A small image autoencoder, trained from scratch.
Model: 48-pixel images, encoder arch vit, encoder norm layernorm, encoder activation swiglu, encoder width 128, decoder norm groupnorm, decoder activation silu, decoder widths [64, 128, 128, 128].
Training: adamw at rate 0.0012, batches of 128.
Data: trained on made-up ball-and-stick molecule models, 15.4 epochs.
Rows from block 8 of the encoder of a small image autoencoder, named by matrix and row number. Rows with one number belong to one neuron. Each number is 200 + 30 x the weight over its row's rms, rounded and kept within 0 to 999. All counts start at 0.
After each neuron's rows are labels from the 100 images, of 14976, where the neuron reaches its largest size: "patch colour" is the nearest of a few named colours to the mean colour under the peak; "responds to" is what is common among them. Only what is clearly more common there than usual is listed. The data: made-up ball-and-stick molecule models. In brackets: how many of the 100, against the usual share in percent.
# gate: MLP gate (encoder.blocks.8.mlp.gate.weight, 336x128), inputs 0-127
# fc1: MLP up (encoder.blocks.8.mlp.fc1.weight, 336x128), inputs 0-127
# fc2: MLP down (encoder.blocks.8.mlp.fc2.weight, 128x336, transposed), outputs 0-127

gate.11,179,192,178,157,195,244,185,230,185,183,195,162,188,157,189,198,220,224,242,210,202,212,179,196,196,222,187,220,166,178,186,184,189,217,252,256,161,184,177,158,190,221,208,165,205,197,195,189,182,282,162,235,215,179,140,159,252,190,206,100,181,186,212,222,202,273,159,174,187,193,196,213,259,227,190,204,204,260,263,183,182,217,191,207,217,167,213,217,271,180,238,158,199,204,210,215,220,185,205,184,180,217,209,193,198,248,225,222,138,259,253,190,189,217,203,172,224,164,193,191,222,201,244,183,211,205,167,152
fc1.11,224,191,206,202,205,190,188,266,200,213,225,188,151,221,311,204,166,227,222,170,188,151,250,191,181,95,168,257,185,218,212,194,193,165,180,136,215,188,215,179,211,166,206,226,179,229,149,201,173,153,197,193,197,193,191,213,212,208,224,201,241,199,198,175,222,209,228,173,175,188,196,195,164,224,174,180,193,131,160,196,162,212,227,258,219,225,142,204,151,201,195,209,182,182,202,212,202,212,178,174,241,215,220,222,176,215,207,187,195,140,157,183,207,212,244,257,237,166,207,198,131,193,208,182,189,192,194,204
fc2.11,186,191,165,214,177,188,227,221,191,204,191,148,230,210,229,195,196,189,159,200,241,257,227,199,196,203,223,228,209,185,147,149,227,218,226,174,239,180,208,207,173,194,158,168,216,213,195,209,207,208,198,226,231,202,226,182,206,188,216,275,126,195,195,188,192,231,153,208,201,285,204,179,209,248,202,176,198,127,209,208,214,187,187,166,241,239,171,183,251,185,180,194,222,214,191,193,195,160,197,172,265,300,199,235,192,178,181,230,200,210,173,217,145,293,216,211,236,190,204,191,169,200,213,263,185,203,181,184
patch colour: brown (74 vs 12.3)
responds to: dark backdrop (91 vs 49.4); space-filling (81 vs 32.9)

gate.166,177,173,152,193,151,244,227,211,224,242,188,265,238,206,215,162,175,232,202,205,167,217,209,192,232,188,209,217,173,213,137,196,157,149,236,201,205,190,212,182,207,214,133,171,192,186,211,187,190,186,275,206,212,206,165,176,179,212,238,219,173,202,226,151,210,56,190,163,187,168,181,198,222,245,205,228,199,223,211,196,239,216,190,188,231,183,156,212,194,193,225,193,177,188,205,196,197,197,249,198,185,153,234,160,206,224,235,246,188,175,227,207,213,162,191,227,189,237,201,242,230,180,211,227,214,223,206,267
fc1.166,185,191,199,225,201,232,181,168,192,220,168,171,163,164,140,239,190,190,182,194,147,157,167,201,182,175,232,259,224,193,174,223,159,192,169,262,195,218,190,259,186,183,234,182,220,191,247,187,184,190,227,245,211,208,187,196,178,183,208,212,173,212,151,133,221,197,155,221,225,232,214,187,168,142,189,232,201,227,197,277,244,204,212,168,192,132,224,158,276,196,236,199,207,183,246,167,218,179,172,169,197,195,156,185,219,206,228,233,204,228,249,195,210,227,158,157,215,184,189,150,195,254,227,182,217,209,196,179
fc2.166,184,268,238,194,193,220,189,209,199,197,270,169,180,242,133,193,239,223,193,207,288,181,196,186,198,234,168,214,216,224,183,184,199,166,161,237,200,170,201,259,259,187,234,234,214,206,197,201,205,186,158,177,181,211,183,207,208,205,211,191,199,198,240,171,209,276,215,199,159,217,202,237,198,197,214,196,199,161,268,165,259,190,184,213,211,196,190,198,260,190,179,201,214,210,190,204,193,248,183,153,215,177,179,186,176,182,211,229,167,224,254,205,228,157,215,224,187,126,144,198,205,195,160,159,192,246,172,143
patch colour: brown (36 vs 12.3)
responds to: dark backdrop (87 vs 49.4); space-filling (70 vs 32.9)

gate.91,190,142,169,178,180,187,199,225,188,184,230,199,209,258,218,150,191,173,207,192,221,272,202,219,170,199,136,191,249,217,208,213,206,220,233,187,179,207,201,190,189,171,195,227,220,247,190,207,196,226,186,238,223,193,262,255,255,207,211,187,208,202,197,226,218,224,283,107,192,152,196,182,257,200,198,223,197,158,235,179,197,163,175,169,173,235,218,212,229,190,205,161,154,201,216,194,200,180,203,224,179,140,225,210,180,208,202,166,151,193,192,222,280,183,213,237,195,246,196,198,218,236,211,262,159,225,169,199
fc1.91,217,177,221,161,178,224,158,211,224,241,152,190,216,201,184,215,230,205,229,218,142,183,177,199,210,268,273,182,174,186,235,125,212,185,243,154,158,199,216,231,223,174,202,241,202,185,148,191,185,234,160,205,195,198,201,206,225,185,210,199,188,224,202,200,215,163,234,290,201,198,199,241,194,163,178,208,190,115,159,220,185,171,190,227,222,198,221,173,185,181,166,211,254,186,226,185,231,189,137,173,187,231,210,202,222,169,195,223,233,160,217,196,234,204,190,237,195,259,206,183,230,215,219,272,162,210,237,178
fc2.91,216,190,174,278,220,198,210,207,208,220,192,215,224,163,194,202,197,155,196,206,214,235,260,202,211,196,221,189,194,200,254,154,160,234,182,202,195,219,204,172,211,204,86,170,199,204,242,193,199,169,218,183,189,197,198,165,221,179,158,184,212,209,227,201,195,220,231,236,235,251,199,238,230,130,202,187,187,225,211,137,240,198,196,191,216,208,172,196,189,237,224,184,189,159,163,212,171,222,216,190,208,130,283,216,200,249,207,156,159,149,187,185,197,185,186,134,238,185,192,204,226,193,262,234,191,230,170,229
patch colour: brown (99 vs 12.3)
responds to: dark backdrop (100 vs 49.4); yellow ball (88 vs 41.4); space-filling (74 vs 32.9)

gate.304,134,184,204,158,180,251,229,202,215,245,179,220,161,208,184,203,225,242,159,208,196,196,175,212,195,243,210,192,222,223,234,190,188,185,195,201,185,171,194,169,228,223,172,212,216,156,240,189,197,241,205,232,207,196,266,212,273,208,238,179,159,190,228,196,148,180,270,219,189,200,193,177,144,187,208,293,199,164,171,172,205,209,178,218,166,180,155,203,199,193,176,297,220,207,196,169,184,188,248,163,209,207,169,204,172,148,200,167,233,199,246,188,156,163,244,199,209,211,177,204,220,213,171,165,235,169,171,216
fc1.304,196,193,190,123,205,202,216,213,183,206,190,169,222,220,169,180,205,214,230,182,212,243,231,214,187,219,214,249,232,180,177,141,161,170,242,161,205,209,223,240,195,203,220,177,202,181,166,195,192,183,188,202,182,195,221,238,163,197,252,173,175,182,208,140,179,221,153,196,207,290,180,172,110,178,174,237,231,208,169,221,153,200,233,161,192,154,238,209,257,201,150,170,230,197,183,232,148,168,223,202,209,187,128,238,203,157,211,156,201,217,246,203,191,225,151,172,193,234,228,205,224,173,192,173,180,200,194,224
fc2.304,210,202,163,228,145,198,214,191,210,167,150,181,218,144,238,209,225,182,231,202,198,231,220,185,196,149,158,193,179,208,231,176,221,149,243,158,236,193,226,251,180,204,175,180,198,193,208,210,212,171,286,187,155,202,203,202,170,193,173,219,164,191,132,185,222,159,174,161,231,176,207,192,223,186,206,141,191,222,232,155,228,198,204,178,217,263,279,173,142,193,203,203,228,176,236,227,201,247,216,241,214,214,214,193,198,184,190,160,189,160,224,205,213,270,170,249,249,240,186,211,213,203,188,203,145,219,187,199
patch colour: grey (42 vs 8.6)
responds to: space-filling (83 vs 32.9); dark backdrop (83 vs 49.4)

gate.47,212,177,142,180,143,211,184,232,185,184,254,201,225,204,178,213,239,173,193,214,140,183,203,157,224,155,178,265,222,206,223,201,175,197,190,194,191,170,184,217,170,199,222,163,201,205,172,188,213,212,239,202,200,210,209,198,212,207,236,191,278,180,230,128,199,179,162,199,235,160,189,180,205,204,235,192,209,256,206,198,166,190,240,292,195,210,164,214,169,207,219,193,199,175,237,259,205,205,179,170,171,158,212,247,208,231,239,264,161,225,153,184,249,157,204,202,221,245,244,214,191,196,190,201,212,270,193,160
fc1.47,166,200,211,249,139,220,214,201,215,157,223,144,180,228,168,185,189,230,201,225,252,213,176,192,199,220,191,176,247,199,184,221,205,231,221,198,199,212,194,116,194,215,196,140,187,221,188,174,218,138,194,225,209,224,211,238,250,180,183,220,194,209,197,216,213,155,197,183,199,220,191,182,216,224,231,258,184,215,191,203,222,209,174,225,160,157,153,159,274,196,233,224,214,213,220,186,183,192,134,198,208,180,134,216,202,306,226,148,226,215,231,181,211,218,215,185,268,245,169,230,200,210,209,216,157,208,186,187
fc2.47,194,170,150,166,210,183,218,191,199,193,216,190,149,174,192,211,224,209,179,198,240,194,297,208,197,184,202,225,227,184,171,187,210,180,148,177,213,202,183,192,216,211,249,189,170,202,224,194,197,152,222,193,195,186,198,217,153,195,213,199,247,205,185,244,189,235,184,155,233,161,199,157,189,132,191,236,195,180,254,243,195,202,182,157,205,212,229,195,157,186,223,218,157,186,217,167,230,203,184,218,188,102,193,234,205,268,204,176,235,214,178,198,236,204,196,270,163,189,271,202,210,210,223,192,281,248,212,230
patch colour: brown (54 vs 12.3)
responds to: space-filling (87 vs 32.9)

gate.164,198,213,249,239,198,172,216,156,187,177,223,152,157,208,230,223,177,173,196,174,236,211,171,200,221,167,248,201,222,150,251,191,218,195,209,202,221,219,192,213,154,211,143,205,222,190,189,210,194,191,179,233,182,189,183,173,250,218,227,218,168,213,179,272,161,230,154,261,182,165,207,223,201,229,165,200,197,215,248,171,247,225,198,177,224,275,286,229,245,185,192,193,195,200,186,189,184,203,199,156,252,233,250,184,244,236,221,161,201,228,236,202,242,202,212,212,213,266,211,199,198,208,181,159,227,193,225,142
fc1.164,208,224,218,155,218,189,198,195,195,178,197,212,188,214,227,218,209,228,276,181,159,107,183,142,210,211,159,194,175,217,200,210,271,164,219,232,188,196,191,234,212,172,229,270,144,176,215,205,210,230,169,185,179,188,172,221,137,187,229,244,216,182,221,150,252,210,275,286,203,178,197,224,182,182,182,204,169,244,226,167,181,195,224,255,178,255,165,196,158,193,183,224,190,210,193,205,207,224,211,200,159,206,180,183,190,212,199,197,202,150,182,224,184,224,212,249,171,177,195,168,214,153,213,229,216,176,212,183
fc2.164,183,213,194,169,164,227,157,204,202,149,135,188,261,172,235,214,170,205,208,194,220,206,213,186,185,174,194,178,187,197,120,169,214,188,228,234,158,192,214,154,181,190,195,276,170,221,230,198,194,175,190,166,229,203,216,184,110,184,181,202,164,206,226,203,215,184,183,257,220,169,207,239,149,234,210,230,203,193,207,268,244,200,188,248,244,179,159,191,182,214,186,215,187,185,205,222,195,196,169,192,225,118,199,168,195,202,215,286,218,200,205,213,227,244,189,157,238,178,191,196,176,218,195,131,210,196,194,223
patch colour: brown (54 vs 12.3); grey (32 vs 8.6)
responds to: space-filling (69 vs 32.9)

gate.12,221,226,189,176,192,125,184,232,203,174,228,160,166,162,196,202,218,171,220,186,166,209,200,235,205,191,245,151,205,204,214,224,151,194,208,152,218,200,215,179,192,182,179,230,253,162,182,180,173,216,199,233,192,198,315,217,211,287,246,192,209,202,169,167,193,201,261,216,237,207,231,162,228,201,201,169,194,174,239,192,208,188,202,161,236,197,157,216,170,221,194,149,215,146,234,280,186,211,221,199,195,213,233,202,204,206,140,155,200,161,226,178,253,203,188,244,204,220,196,218,199,160,213,222,205,213,176,210
fc1.12,242,217,181,159,203,201,253,158,197,213,189,238,204,147,224,201,212,241,213,201,254,209,195,196,204,242,207,198,157,211,229,170,224,193,221,219,123,242,227,218,244,197,199,224,132,161,147,187,188,207,197,267,177,192,212,259,185,213,177,185,178,198,205,200,224,204,234,127,232,194,206,211,202,229,194,193,195,207,196,196,217,173,215,190,211,212,230,204,213,206,215,234,176,194,167,203,191,214,163,187,232,211,131,139,232,211,236,194,205,126,221,195,195,224,178,179,180,215,195,194,285,184,198,245,186,113,228,142
fc2.12,234,218,197,162,216,189,231,183,199,220,289,211,235,219,294,203,223,195,205,207,176,209,214,208,208,225,203,182,182,208,207,177,157,172,181,201,105,223,193,189,178,233,168,194,178,188,143,200,203,198,234,220,171,202,197,242,256,205,164,156,168,196,146,179,175,217,202,167,237,199,167,228,192,194,189,180,195,206,229,262,219,218,211,198,199,210,129,208,165,153,235,230,159,220,130,191,208,189,187,186,251,184,202,183,235,197,190,155,214,156,256,168,158,235,181,191,186,217,218,196,255,192,241,182,233,165,204,204
patch colour: brown (81 vs 12.3)
responds to: dark backdrop (100 vs 49.4)